{"model": "image classifier", "dataset": "seven-segment displays showing three digits", "train_examples": 97500, "image_size": 48, "crop_scale_min": 0.8, "horizontal_flip": false, "targets": ["third digit"], "num_classes": 10, "arch": "resnet", "norm": "batchnorm", "activation": "relu6", "depths": [4, 8, 4], "kernel_size": 3, "stem": "deep", "avg_pool_shortcut": true, "dropout": 0.1, "widths": [64, 112, 192], "mixing": "mixup", "label_smoothing": 0.05, "loss": "cross_entropy", "init": "trunc_normal_002", "residual_init": "none", "optimizer": "nadamw", "lr": 0.0038, "beta1": 0.9, "beta2": 0.95, "eps": 1e-10, "grad_clip": 1.0, "ema_decay": 0.99, "steps": 14200, "batch_size": 64, "epochs": 9.3, "lr_schedule": "cosine_restarts", "final_lr_fraction": 0.01, "warmup_steps": 1420, "weight_decay": 0.2}
Rows from block 4, named by matrix and row number. Rows with one number belong to one channel. Each number is 50 + 12 x the weight over its row's rms, rounded and kept within 0 to 99. All counts start at 0. After the name is the row's rms in percent of the matrix's.
# convs0: first 3x3 conv, stride 2 (model.blocks.4.convs.0.weight, 112x64x3x3), inputs 33-43, a 3x3 kernel for each
# convs1: second 3x3 conv (model.blocks.4.convs.1.weight, 112x112x3x3, transposed), outputs 33-43, a 3x3 kernel for each
convs0.17 095:48 62 49 40 60 41 39 49 58 69 39 47 60 48 56 48 47 53 31 31 37 23 26 46 19 25 45 56 66 44 59 55 41 54 56 28 24 33 51 35 51 48 49 57 55 58 38 41 40 43 25 45 47 21 36 32 64 44 38 50 36 23 35 60 73 70 45 48 51 71 66 48 47 43 43 35 49 50 29 47 59 53 54 44 50 53 43 55 61 36 53 42 52 46 47 60 46 69 66
convs1.17 098:68 68 55 63 49 33 64 71 51 43 54 45 72 48 56 52 56 68 41 75 43 57 69 66 47 63 65 46 54 44 53 57 49 47 41 48 53 57 45 73 49 45 77 67 48 72 67 43 43 62 58 43 64 71 40 37 53 26 39 42 48 50 51 42 48 46 54 56 52 36 26 44 33 59 60 39 44 49 42 49 41 66 48 37 50 35 49 34 51 53 66 34 67 63 55 38 50 40 47
convs0.18 100:63 48 46 48 46 46 29 65 69 50 56 70 51 68 70 52 48 57 48 42 51 39 43 51 57 49 50 53 41 42 55 39 53 39 33 52 42 60 64 46 57 32 33 36 32 53 45 42 47 36 45 55 51 46 55 66 57 56 40 51 58 44 58 49 51 72 60 70 84 67 55 63 66 69 67 57 66 73 48 53 50 58 53 36 58 61 56 54 63 63 25 46 51 39 30 40 34 22 41
convs1.18 104:58 61 69 47 49 68 52 66 63 61 63 56 40 42 44 37 29 43 58 30 38 57 61 71 51 69 62 33 37 44 48 73 55 29 28 46 49 61 39 47 62 45 53 52 52 36 33 27 57 34 55 71 64 64 46 50 41 40 51 49 45 64 57 34 30 39 59 82 62 45 45 49 54 38 44 43 36 58 27 53 71 39 41 54 50 42 55 34 43 45 67 68 64 51 45 52 64 52 64
convs0.19 104:36 26 32 34 15 37 55 34 49 39 29 34 48 37 43 47 41 52 45 47 70 50 46 56 54 48 65 46 38 51 30 41 50 18 40 47 59 74 54 50 59 57 54 58 42 58 53 46 65 47 46 77 46 49 51 41 40 34 33 32 42 29 32 54 59 57 46 29 18 57 38 30 61 48 44 47 41 47 54 48 36 56 50 38 37 37 42 47 46 46 51 45 50 26 46 48 21 48 55
convs1.19 100:38 50 67 35 36 51 51 62 65 40 60 42 61 42 55 39 23 51 58 51 62 51 52 52 58 59 62 29 53 48 15 69 52 46 48 18 59 52 54 48 40 52 39 40 53 49 60 55 42 48 40 63 71 53 52 42 33 64 54 64 48 52 68 36 43 54 40 68 58 50 69 68 45 44 63 49 31 53 39 68 69 48 48 71 53 42 41 36 56 64 41 37 49 46 30 49 43 52 48
convs0.20 099:54 67 48 49 42 45 48 27 60 78 66 42 39 61 53 29 43 50 39 44 48 26 20 41 20 26 41 42 57 42 58 63 43 66 57 37 34 55 55 38 43 36 72 72 61 45 61 59 56 61 59 40 44 55 42 56 52 52 58 44 61 66 52 51 54 58 56 42 55 41 38 52 80 69 46 75 65 58 68 57 57 52 37 58 70 59 57 67 63 44 55 72 54 66 67 67 48 59 53
convs1.20 095:78 72 78 66 67 65 60 54 48 50 68 49 81 47 42 66 24 39 50 71 56 58 56 57 64 62 55 55 54 54 62 62 42 34 48 65 51 76 58 67 61 63 49 64 66 52 45 40 55 56 48 62 85 77 29 48 59 52 63 76 60 57 51 52 50 39 55 66 62 43 29 53 38 62 55 24 47 54 43 74 56 55 59 63 59 45 37 35 59 28 51 37 59 46 45 50 42 37 43
convs0.21 098:58 37 45 47 56 37 57 40 23 46 35 51 58 40 59 47 61 44 57 47 52 70 57 51 64 46 53 46 61 56 39 56 60 33 55 53 48 71 37 62 65 28 60 50 42 53 38 47 60 43 63 66 58 62 61 51 59 75 47 33 47 36 53 36 28 25 46 45 34 46 71 37 46 64 50 39 58 47 44 59 63 33 31 56 57 43 53 54 48 49 39 56 56 47 68 41 41 52 36
convs1.21 098:58 76 60 55 66 58 49 76 53 61 61 42 48 64 58 54 37 51 43 54 64 36 59 58 52 57 52 41 34 63 56 21 50 26 61 64 51 52 44 54 67 51 56 57 65 39 45 77 44 53 49 48 55 36 71 53 51 66 44 17 71 49 46 42 35 75 48 19 57 62 75 67 41 56 45 53 61 38 67 45 49 47 60 38 63 56 60 71 62 53 67 55 58 57 51 41 54 41 56
convs0.22 096:46 62 48 46 54 52 45 48 52 57 53 48 47 32 35 41 42 53 46 46 44 60 37 51 61 37 60 43 46 51 40 33 38 63 46 35 49 23 37 30 27 55 51 38 53 62 58 45 65 62 52 56 73 57 48 36 28 59 40 44 44 44 43 68 41 41 65 74 92 76 50 54 57 49 36 46 41 34 53 58 46 68 66 47 61 58 61 73 59 44 35 32 48 21 44 49 40 56 59
convs1.22 105:50 36 49 63 54 48 53 45 50 48 51 60 35 29 50 58 63 40 68 74 48 57 29 38 52 46 41 44 52 38 36 54 67 60 34 37 53 42 35 62 44 24 49 63 41 71 59 48 73 54 38 71 49 49 58 65 43 34 40 29 31 22 36 51 47 30 41 58 63 49 53 56 45 63 44 19 43 62 23 46 57 67 51 56 43 47 55 57 36 66 45 42 37 43 99 64 56 55 66
convs0.23 102:53 44 31 55 54 50 47 54 46 54 16 35 45 29 59 38 20 58 55 47 46 50 54 50 52 55 54 55 58 50 49 57 52 47 55 58 52 51 63 55 35 67 48 56 41 58 45 41 54 36 39 51 41 40 58 60 61 53 51 53 45 46 41 66 59 43 37 52 49 54 48 56 47 49 46 40 24 37 47 31 60 59 62 50 41 47 51 56 40 58 45 34 52 54 21 31 48 26 40
convs1.23 102:43 62 60 35 45 61 58 60 62 43 65 55 34 67 41 31 56 35 49 38 46 52 64 50 42 52 43 35 44 56 54 58 65 27 43 38 58 61 46 52 62 49 53 60 51 46 47 58 61 66 47 67 67 64 55 45 50 65 41 47 43 45 53 26 37 60 45 66 75 04 46 55 48 35 54 25 24 48 37 32 48 38 55 60 52 52 60 52 47 62 52 50 49 55 32 47 61 57 54
convs0.24 097:47 63 43 59 56 59 64 51 38 65 62 60 51 43 57 46 25 45 43 59 46 52 65 48 53 70 43 62 47 37 46 15 33 45 41 58 36 52 48 21 53 36 44 59 53 42 44 53 31 46 61 46 53 65 25 37 43 31 41 40 55 52 39 54 61 70 61 52 47 56 44 58 08 22 59 31 37 51 47 38 35 38 38 37 37 56 63 40 42 49 51 36 36 54 58 47 56 58 58
convs1.24 099:68 63 65 63 32 40 73 49 39 49 49 48 49 48 39 39 64 61 61 37 43 53 47 54 50 44 71 47 62 43 35 50 49 48 28 33 58 33 41 45 52 34 60 33 44 66 73 53 30 39 59 37 52 30 63 46 45 38 37 55 52 55 46 49 61 46 48 60 38 50 47 42 24 60 42 42 69 62 25 64 57 71 49 50 32 43 57 60 59 78 34 55 46 55 67 57 59 41 46
convs0.25 103:35 50 59 68 54 47 51 54 50 42 17 05 57 46 41 56 58 57 25 37 49 33 47 56 56 56 49 53 56 35 57 47 29 64 52 50 46 59 52 47 54 59 51 44 47 21 40 63 25 39 63 45 59 64 41 66 60 45 45 45 44 35 39 54 57 52 64 40 56 65 71 44 49 64 54 74 67 60 64 68 62 35 47 62 27 39 41 38 56 60 55 30 47 60 32 32 67 67 64
convs1.25 096:45 43 66 65 55 35 59 53 59 57 41 55 63 58 50 20 41 32 59 43 41 48 37 65 48 37 50 57 45 46 42 52 35 56 44 33 58 49 50 64 65 40 71 54 48 51 62 52 49 67 54 69 56 58 56 61 58 58 55 43 59 58 67 68 49 43 59 59 43 61 54 71 27 39 54 46 39 60 36 33 53 47 51 55 50 48 61 55 72 75 38 44 40 44 55 60 50 46 59
convs0.26 102:45 60 37 52 63 51 57 60 66 53 31 57 38 61 62 39 41 70 54 51 36 64 66 57 53 52 52 35 43 51 38 37 50 40 50 74 46 38 63 46 37 53 43 32 34 45 58 38 53 47 41 60 53 44 41 41 64 24 28 42 46 41 35 58 58 55 33 58 58 52 64 56 46 26 40 49 30 42 51 44 38 39 33 32 42 43 43 59 42 24 57 41 55 63 59 56 62 40 73
convs1.26 101:63 61 58 45 53 67 56 53 58 39 40 55 33 58 44 29 76 38 56 64 58 54 55 50 42 48 53 40 52 55 51 38 70 53 53 68 48 57 61 55 66 56 41 60 65 57 61 47 56 55 44 77 70 49 52 50 44 51 62 71 53 66 64 35 59 66 47 56 70 25 37 57 46 55 54 44 34 43 46 19 40 45 47 50 44 48 46 40 48 75 66 44 45 56 51 60 55 44 72
convs0.27 105:62 59 52 54 33 48 48 39 30 44 39 27 57 34 32 62 50 63 40 41 34 21 28 39 46 47 43 49 47 39 51 56 46 60 48 45 50 65 43 39 58 42 57 60 37 32 53 71 29 53 64 32 65 87 57 54 52 58 60 47 46 52 46 55 64 36 53 60 51 60 62 67 45 56 44 41 48 46 55 58 52 39 46 43 54 50 41 46 47 52 56 48 63 51 42 66 60 56 42
convs1.27 104:37 38 35 49 50 57 43 46 52 58 52 57 48 40 45 48 45 47 51 41 37 25 29 42 45 37 33 56 58 31 28 57 47 58 47 35 52 57 43 45 63 46 52 60 48 58 60 34 43 42 42 39 55 53 55 51 57 68 65 53 46 30 38 71 59 40 44 51 53 70 59 37 42 39 64 43 44 51 41 42 39 52 58 58 54 83 68 62 68 60 31 50 52 31 52 58 60 63 47
convs0.28 098:59 50 43 50 62 59 54 51 34 51 42 63 56 29 45 68 65 50 47 50 74 45 48 51 41 23 30 45 50 42 45 47 37 47 64 39 53 46 58 50 66 34 21 50 52 65 28 41 43 38 41 39 47 49 41 30 39 48 39 49 52 57 61 53 65 51 55 51 69 52 68 67 48 42 51 55 33 55 53 30 45 59 39 30 54 51 55 49 36 48 49 51 54 29 56 53 37 57 50
convs1.28 101:71 79 53 60 58 54 62 61 53 59 43 56 60 27 49 48 50 38 54 47 38 65 54 50 68 56 70 63 38 39 45 45 53 58 30 55 61 48 53 59 57 46 68 37 50 63 53 47 61 66 59 29 32 46 29 55 59 40 42 36 54 64 39 61 58 59 39 61 44 56 43 48 37 55 35 45 58 45 50 56 44 58 47 50 31 56 48 43 45 79 62 71 71 48 40 40 57 48 62
convs0.29 098:71 68 56 66 47 56 36 44 51 45 77 65 42 79 56 31 44 43 53 56 59 47 59 73 40 48 54 62 60 63 63 62 57 58 59 55 60 66 48 58 48 46 54 33 34 61 56 54 52 37 30 57 42 33 61 71 65 62 49 45 53 42 44 35 51 60 37 57 45 41 56 56 53 51 56 55 40 40 38 31 44 66 71 73 66 65 75 49 49 42 50 62 57 54 59 65 43 40 72
convs1.29 101:79 84 79 51 67 68 61 68 75 33 45 50 57 54 39 66 52 40 57 55 61 57 69 45 54 50 57 58 62 63 63 50 48 46 29 34 65 48 46 61 50 61 58 67 59 43 57 48 66 61 54 62 65 69 50 57 49 16 37 46 59 52 53 40 47 51 55 55 60 46 30 52 56 54 57 55 57 48 44 53 56 57 69 65 42 45 61 37 35 57 58 69 58 54 30 39 61 39 58
convs0.30 101:46 53 46 54 55 51 67 54 41 70 38 61 59 45 72 51 41 61 54 58 46 62 56 40 63 41 27 22 29 56 04 18 49 18 31 56 44 40 45 72 41 41 60 35 38 53 60 70 61 62 65 56 67 63 60 53 41 67 69 54 73 65 56 55 47 44 57 48 45 67 55 54 46 55 52 62 53 49 47 59 64 57 51 67 47 41 48 48 54 46 38 43 52 36 46 56 24 34 37
convs1.30 097:64 37 52 53 53 52 59 48 64 38 48 39 35 46 57 38 52 58 64 77 63 45 44 30 71 38 47 67 56 31 60 47 55 57 74 29 39 29 51 34 32 38 49 33 44 58 57 73 34 37 48 19 15 27 38 45 48 57 44 47 59 57 54 59 60 40 47 32 47 67 69 46 57 64 51 66 57 17 65 54 44 76 68 64 55 49 48 78 72 46 49 57 47 44 48 59 47 47 44
convs0.31 098:53 56 45 62 58 53 51 57 59 53 69 44 52 67 52 43 69 73 35 41 48 47 39 50 66 57 62 70 53 54 61 53 54 58 57 56 48 49 46 49 53 49 54 66 51 50 45 33 42 53 41 35 35 44 63 65 66 66 77 69 43 66 52 42 44 47 51 47 60 37 65 57 71 71 66 75 69 63 58 55 55 38 31 55 51 48 49 58 54 40 37 65 37 60 54 56 45 56 57
convs1.31 101:49 64 56 64 65 73 65 82 66 55 34 48 79 56 56 61 42 70 55 58 51 70 59 37 53 56 60 66 48 55 61 33 35 29 44 67 56 55 61 49 58 58 58 56 68 58 60 59 62 49 58 39 55 50 28 51 49 19 35 33 75 72 48 55 49 66 64 42 54 29 39 46 62 69 57 66 54 59 64 56 51 49 44 47 61 30 39 46 45 37 76 75 61 52 44 51 50 33 53
convs0.32 099:50 42 35 49 51 41 58 45 47 75 48 51 52 53 34 39 48 31 57 45 46 63 43 46 55 49 42 57 52 50 57 42 54 50 36 42 62 68 60 57 50 64 56 41 61 46 59 60 56 49 73 47 61 59 50 64 75 65 55 50 57 36 21 41 62 52 56 48 56 50 51 76 59 44 62 69 50 57 57 36 54 42 35 57 33 38 75 45 57 61 69 52 46 81 58 59 66 58 40
convs1.32 101:63 64 80 67 56 55 65 70 64 47 53 34 77 50 53 39 50 41 45 68 68 57 48 59 63 46 63 56 60 41 66 61 35 41 22 41 54 53 56 62 61 59 65 59 51 54 65 46 45 39 41 60 66 71 29 34 51 62 71 65 49 54 51 55 49 43 63 47 45 58 45 60 51 70 68 47 60 45 65 70 48 59 60 59 73 59 29 49 71 52 51 34 44 63 45 42 57 38 47
convs0.33 097:52 45 51 41 47 45 54 62 58 58 67 58 46 72 71 52 57 45 56 53 38 56 72 54 53 67 42 24 20 33 27 26 38 36 33 46 48 46 45 55 34 48 52 30 34 51 40 65 55 41 63 30 44 49 49 52 46 60 48 46 71 65 59 23 32 48 57 58 51 46 51 52 56 40 29 64 58 30 70 67 39 43 39 65 52 35 42 40 41 38 55 60 46 54 62 27 48 58 31
convs1.33 098:56 41 65 59 35 53 56 31 36 39 55 31 28 51 52 55 42 57 70 84 60 29 28 49 46 48 56 41 46 45 34 35 59 62 63 50 27 50 62 17 36 38 35 51 51 44 52 61 35 45 51 44 40 31 62 67 48 55 61 65 49 51 64 55 50 43 15 38 30 57 58 39 64 52 56 51 45 33 57 61 47 69 56 63 71 43 42 71 48 52 40 45 60 51 55 61 44 51 65
convs0.34 104:42 44 57 46 35 49 31 41 52 54 02 31 39 27 48 46 29 45 25 45 73 21 41 66 27 46 52 58 53 36 59 43 49 58 59 54 48 67 48 54 60 59 57 62 63 39 50 49 35 40 45 32 33 50 63 65 66 50 51 48 41 59 54 55 44 60 32 46 46 51 39 48 49 52 67 42 48 59 56 51 61 50 65 46 42 44 46 49 41 51 60 47 64 40 24 39 53 23 45
convs1.34 108:32 38 46 57 54 47 47 57 56 49 54 59 26 62 38 44 57 34 62 50 61 18 39 39 29 44 27 51 44 52 36 49 51 59 54 41 64 75 53 47 67 53 44 72 52 31 58 44 53 69 35 63 63 61 59 59 37 68 61 65 46 42 55 50 50 59 41 62 56 48 52 52 46 33 53 38 25 58 32 46 64 52 56 55 53 67 59 41 45 74 27 33 49 30 39 52 58 55 57
convs0.35 103:54 47 49 65 39 40 33 26 36 44 47 50 38 31 50 43 18 51 34 57 63 24 42 56 23 34 52 48 47 40 52 58 46 44 49 43 81 53 59 66 75 54 75 58 53 38 54 59 41 57 45 37 61 66 61 67 69 57 60 57 57 61 56 58 55 45 47 54 44 46 60 57 54 53 45 50 49 31 64 53 33 44 51 55 44 46 52 51 45 48 60 69 56 63 58 60 47 32 27
convs1.35 099:56 36 42 61 53 59 47 44 52 57 63 74 45 54 53 66 46 55 44 48 54 28 39 29 29 25 18 41 45 34 44 49 43 54 64 43 69 64 49 50 60 53 49 55 50 37 46 29 50 46 47 37 52 67 56 63 41 63 68 64 43 32 36 60 56 46 39 49 43 56 51 33 52 42 55 47 42 49 44 48 53 69 63 68 60 73 64 47 32 54 27 45 54 36 25 64 51 59 65
convs0.36 099:44 49 61 34 47 45 51 54 61 44 42 47 59 46 48 49 46 64 21 58 64 37 49 52 39 52 55 44 45 48 47 38 48 45 40 44 69 70 49 74 65 31 56 55 33 56 44 45 47 49 56 61 40 26 59 59 57 65 55 38 48 45 49 28 43 59 66 45 51 47 79 73 53 60 56 50 59 67 41 56 64 50 34 48 45 36 43 42 58 54 36 48 51 56 56 52 46 57 55
convs1.36 101:47 58 60 43 45 63 48 72 65 66 53 50 45 62 45 55 34 45 42 46 47 49 59 59 31 65 60 23 44 46 51 33 51 49 41 49 48 49 59 52 55 52 49 52 50 48 51 67 50 50 60 47 58 59 53 50 43 28 33 33 53 41 53 30 30 47 43 40 69 33 43 61 60 58 55 51 51 60 40 32 53 48 42 46 43 31 49 49 32 59 63 79 53 65 47 33 65 56 58
convs0.37 101:62 61 46 44 42 45 39 53 67 40 34 58 60 50 89 42 66 60 46 23 44 39 32 54 61 64 66 55 44 38 62 59 49 56 56 41 28 36 32 40 43 47 52 52 44 54 49 39 50 38 47 28 37 42 38 39 39 59 55 64 69 70 64 47 42 58 44 71 67 33 50 32 46 56 44 47 64 66 53 49 63 61 46 39 71 58 62 45 22 40 38 31 31 34 16 30 42 45 38
convs1.37 099:51 78 67 29 51 49 30 62 65 50 49 54 42 56 63 29 46 55 32 29 27 57 40 50 59 74 63 49 53 48 41 80 47 41 34 40 49 47 09 41 62 55 48 59 64 52 39 33 47 55 51 64 47 47 73 62 67 37 40 56 53 43 42 43 52 50 60 67 67 62 47 56 34 22 39 28 29 53 53 35 56 29 49 39 35 21 33 47 53 55 38 41 36 40 45 52 58 50 30
convs0.38 101:59 52 38 56 33 45 52 49 41 42 44 60 49 44 56 47 41 73 51 45 50 45 39 50 52 45 64 55 59 38 52 48 34 37 40 44 44 41 56 64 41 84 54 33 59 37 59 43 34 43 45 61 49 65 31 48 61 37 44 54 49 41 39 66 64 55 54 53 56 60 53 51 55 36 45 50 29 51 52 50 64 63 68 39 54 52 36 36 25 33 52 39 45 45 43 44 21 27 47
convs1.38 097:30 43 60 52 63 48 59 51 57 49 44 49 60 31 57 40 44 55 75 60 51 69 41 48 40 46 53 35 68 51 35 65 64 56 37 40 63 59 54 63 43 47 67 69 61 52 50 23 72 40 43 76 65 61 53 52 60 54 58 41 41 50 47 24 54 41 49 63 69 18 31 57 65 65 46 21 36 50 26 41 57 70 57 55 47 39 56 56 56 56 40 29 36 35 67 52 71 62 55
convs0.39 101:51 49 43 70 65 65 55 40 57 48 61 39 67 55 61 42 77 60 59 62 45 59 60 46 61 53 33 08 31 45 09 24 48 21 31 55 50 46 52 64 54 45 44 32 54 47 38 65 52 46 54 37 53 56 74 72 76 79 74 59 72 66 61 37 60 29 53 47 52 62 74 46 58 49 37 73 58 40 55 61 44 46 40 55 53 46 42 58 65 49 48 53 50 43 35 41 36 30 29
convs1.39 098:44 47 53 54 48 44 58 54 45 55 53 39 60 50 57 54 54 70 63 70 56 47 51 48 69 52 49 72 60 52 58 37 48 68 54 48 54 35 62 49 31 48 54 39 37 69 62 73 39 45 65 40 26 26 37 49 45 66 50 43 67 63 29 73 56 59 55 43 30 74 63 22 57 72 38 68 62 18 81 60 54 81 55 56 58 42 49 79 53 31 56 58 53 40 42 44 46 37 43
convs0.40 100:62 62 47 57 65 42 65 52 66 63 70 49 55 70 63 51 68 55 44 40 48 46 42 49 40 56 64 43 28 38 42 27 32 35 26 40 47 56 55 39 67 35 47 51 40 61 24 35 37 27 42 40 39 54 41 44 47 44 55 53 54 56 51 17 34 61 62 62 63 55 53 71 71 69 51 83 72 56 69 73 45 56 49 54 53 43 25 46 52 35 60 66 52 58 56 52 44 49 37
convs1.40 098:53 75 59 47 62 72 60 74 58 52 56 48 64 45 42 60 34 53 50 54 25 48 51 56 48 54 71 59 74 52 59 65 36 41 17 49 34 55 58 55 64 69 50 63 69 74 51 35 62 38 50 58 47 52 35 50 57 59 62 46 55 66 36 56 61 55 62 65 42 51 41 24 60 77 50 40 50 67 42 55 60 44 34 51 54 42 46 53 68 52 57 69 77 49 56 53 39 52 44
convs0.41 098:55 35 47 49 44 52 32 49 62 56 42 63 46 53 35 40 41 40 44 41 64 39 50 64 36 41 61 54 65 58 51 66 66 42 63 60 44 48 68 52 51 77 50 36 52 30 61 30 36 52 50 66 67 44 49 57 69 52 42 38 50 45 54 59 76 60 35 36 49 49 48 69 54 45 64 47 40 62 49 43 60 34 51 54 45 49 50 59 61 66 40 52 74 34 39 66 32 19 48
convs1.41 097:52 59 64 81 68 54 82 72 73 55 55 54 74 46 46 41 62 31 63 60 64 46 46 35 40 56 49 41 54 46 61 50 45 58 33 22 70 55 56 70 55 48 65 69 62 35 55 47 54 35 58 54 72 67 86 62 37 36 56 60 36 59 66 46 38 36 54 44 46 55 44 59 48 56 45 38 43 48 34 57 74 53 58 52 53 60 70 44 22 42 57 53 50 61 50 42 69 42 43
convs0.42 100:25 31 41 45 45 55 52 53 60 56 49 46 50 45 55 48 37 48 53 40 51 77 41 54 58 42 61 52 66 44 56 62 48 55 60 47 58 69 46 46 64 59 59 60 53 56 49 48 59 46 47 67 55 45 57 60 68 65 52 45 54 52 45 28 40 51 53 56 61 34 67 73 56 62 62 49 51 57 49 48 54 25 37 52 35 47 56 57 50 47 51 58 53 49 71 71 49 65 54
convs1.42 100:63 85 72 66 64 86 79 89 63 49 50 43 65 50 36 54 42 56 44 51 48 42 61 64 44 57 55 42 51 54 52 35 45 12 52 51 52 60 67 58 60 65 60 59 53 23 34 54 41 57 44 50 73 51 74 45 45 50 44 38 63 55 64 34 45 68 43 44 64 20 58 64 52 57 54 47 50 44 53 47 51 35 48 55 71 46 66 45 50 45 55 48 59 56 33 47 52 47 50
convs0.43 100:42 14 39 46 25 34 52 45 50 59 48 36 56 54 47 54 36 50 39 47 49 54 46 46 50 57 49 38 53 43 45 56 52 55 52 40 55 59 52 58 62 50 63 62 56 49 42 68 45 50 64 57 37 68 43 46 48 52 47 43 35 33 40 34 31 43 49 13 22 48 45 44 65 56 56 57 53 47 50 58 54 28 30 67 26 38 57 34 43 63 47 43 43 54 62 62 48 56 54
convs1.43 097:52 74 67 60 45 51 69 72 61 45 55 41 61 51 63 58 27 56 46 57 56 48 68 58 47 60 59 50 51 48 59 37 41 29 62 43 71 73 69 67 47 54 65 58 55 47 51 68 40 44 35 49 71 62 63 43 29 58 60 49 54 75 81 30 28 53 52 47 46 07 56 66 52 62 67 36 50 50 48 48 70 55 55 44 65 41 47 36 40 41 50 49 47 58 46 40 71 61 60
convs0.44 098:54 31 52 56 39 45 42 50 45 64 73 53 33 47 41 36 57 38 35 50 49 32 51 58 34 47 48 62 63 53 63 67 59 48 51 51 55 42 32 58 35 23 70 48 50 42 30 57 34 33 47 46 34 32 47 46 37 66 57 40 54 44 53 55 50 60 41 36 43 47 43 45 67 45 40 78 48 38 62 65 57 45 40 49 61 54 52 49 45 46 67 95 51 83 73 41 76 42 25
convs1.44 097:66 48 39 61 52 62 50 39 59 52 64 45 41 49 46 86 38 33 51 57 48 49 58 57 64 58 57 44 44 48 82 44 52 56 43 68 53 55 49 63 59 55 59 47 51 44 47 45 63 51 45 41 59 46 45 62 43 22 33 59 50 52 65 46 39 38 49 46 50 54 51 59 43 56 45 34 56 47 49 58 43 59 39 72 59 55 51 55 50 25 50 79 72 47 45 59 54 49 61
convs0.45 096:49 39 55 38 46 62 51 74 44 43 61 74 30 62 56 21 30 44 42 55 55 42 58 40 30 49 42 72 63 78 58 41 62 55 41 37 49 48 42 46 39 20 43 44 48 33 60 55 28 77 55 50 61 45 40 46 48 39 35 33 37 39 43 39 44 50 47 71 53 56 38 56 48 42 51 27 39 33 14 39 53 44 65 48 37 67 53 41 49 31 54 56 54 31 43 37 55 54 46
convs1.45 097:62 43 46 48 41 41 69 57 58 39 65 66 51 40 46 79 69 52 71 54 42 52 42 41 56 56 55 27 38 34 54 67 43 59 19 45 66 23 55 60 65 52 56 47 42 49 69 50 55 43 65 41 66 53 39 52 45 16 43 48 31 29 51 30 29 24 36 60 52 44 48 47 38 63 44 48 57 54 43 65 51 72 50 66 51 41 67 56 41 50 48 56 53 68 70 60 54 36 44
convs0.46 099:55 67 64 63 55 62 41 47 52 61 35 35 37 32 50 35 18 58 58 49 51 50 28 47 36 28 60 55 53 38 54 61 49 50 45 52 66 55 24 67 47 47 50 42 46 72 56 41 56 48 32 54 41 44 34 30 34 40 40 45 49 48 56 48 36 52 44 58 69 50 51 64 52 56 44 53 49 60 49 45 72 67 65 51 60 58 53 63 47 37 48 46 51 67 53 51 51 51 54
convs1.46 107:54 47 55 28 65 69 34 44 69 61 41 53 37 45 65 46 53 50 36 35 42 53 65 61 36 42 40 47 62 54 40 51 65 52 40 54 72 68 42 56 62 59 54 45 61 42 21 40 65 53 30 47 59 54 37 49 63 56 50 46 53 37 48 44 55 36 43 52 50 48 39 52 50 56 51 39 57 57 43 40 49 23 59 56 37 60 56 67 57 40 59 58 43 49 30 48 68 60 62
convs0.47 101:47 57 54 43 57 52 42 64 56 44 49 51 53 53 40 50 54 38 41 39 49 51 56 62 50 54 80 67 75 58 55 46 24 47 39 28 54 26 72 47 35 87 32 20 73 54 66 37 51 63 38 56 60 31 43 51 54 51 64 71 44 58 75 63 42 41 60 56 64 63 36 63 45 35 55 43 44 59 43 47 52 51 41 26 34 29 15 52 60 37 40 55 47 09 67 50 27 50 65
convs1.47 096:50 58 56 59 57 46 68 60 69 59 32 66 51 59 50 49 71 32 61 73 53 55 39 48 50 55 56 50 52 17 53 51 41 67 48 57 59 38 46 66 47 38 58 66 55 64 88 65 64 43 60 64 46 33 68 67 35 48 46 32 40 39 60 46 54 39 49 52 44 58 62 76 40 55 53 35 42 51 22 45 48 66 76 56 48 59 61 71 52 59 58 56 46 41 72 63 64 38 57
convs0.48 098:40 60 51 50 62 47 28 43 63 46 24 40 50 68 37 47 42 31 36 51 64 31 45 70 25 34 48 58 52 32 57 43 37 53 54 33 70 67 59 38 47 64 45 37 54 31 55 41 38 53 50 65 55 55 57 64 76 53 54 59 23 36 50 41 33 51 55 50 57 71 59 69 50 53 43 53 43 55 42 30 57 20 37 38 34 38 42 51 63 61 35 34 51 42 41 42 36 37 43
convs1.48 098:57 64 76 60 59 44 54 61 59 65 37 55 79 60 51 32 60 33 68 67 68 53 57 46 33 35 32 50 55 48 44 48 49 56 49 42 51 48 57 62 53 57 55 72 57 39 65 40 45 46 48 50 53 68 59 59 38 40 51 53 30 47 56 63 56 50 51 51 47 55 54 63 47 53 54 45 34 56 27 43 57 62 65 64 60 53 52 49 33 56 38 37 39 53 58 56 62 45 65
convs0.49 101:54 57 57 39 43 45 49 55 40 32 28 39 39 53 34 60 58 56 41 25 43 44 53 51 48 71 57 66 73 45 59 44 53 50 36 56 47 53 55 47 71 65 20 50 71 35 41 59 25 50 61 12 42 35 51 60 56 62 69 54 35 47 46 31 38 71 45 47 41 48 41 33 41 64 72 43 54 69 55 55 62 30 50 55 40 42 52 45 54 55 46 65 76 30 43 72 54 55 62
convs1.49 101:42 39 61 62 75 57 51 67 69 52 49 50 39 53 43 57 60 57 56 54 53 37 63 49 49 61 46 66 35 43 58 45 46 50 51 53 50 58 45 46 72 48 44 72 50 53 56 64 55 58 47 55 44 45 69 71 60 50 50 46 52 36 64 64 45 55 41 43 43 58 68 63 40 41 38 42 42 36 38 34 43 48 61 61 65 64 79 55 40 70 53 43 49 63 56 57 51 47 54
convs0.50 101:58 60 55 54 44 51 42 51 40 53 55 52 54 48 67 51 53 61 37 42 42 31 11 33 31 14 26 57 70 46 57 71 66 48 52 43 60 60 50 40 59 27 50 55 54 44 52 64 34 52 58 12 27 68 58 50 56 50 51 54 44 48 63 44 47 51 42 67 54 43 62 74 52 55 61 40 44 65 34 56 76 38 56 46 63 61 46 55 61 45 45 68 78 50 49 79 41 33 54
convs1.50 101:61 52 36 56 51 59 35 39 46 56 50 55 33 44 50 35 48 51 44 47 47 35 38 48 37 47 47 63 44 40 55 51 42 57 42 54 61 61 37 46 59 41 62 61 48 51 24 27 55 43 42 50 58 62 62 44 63 59 57 67 52 33 59 59 44 54 62 59 43 58 35 29 43 23 63 24 36 52 45 52 46 59 65 57 61 71 48 61 59 49 48 56 50 48 33 67 61 58 39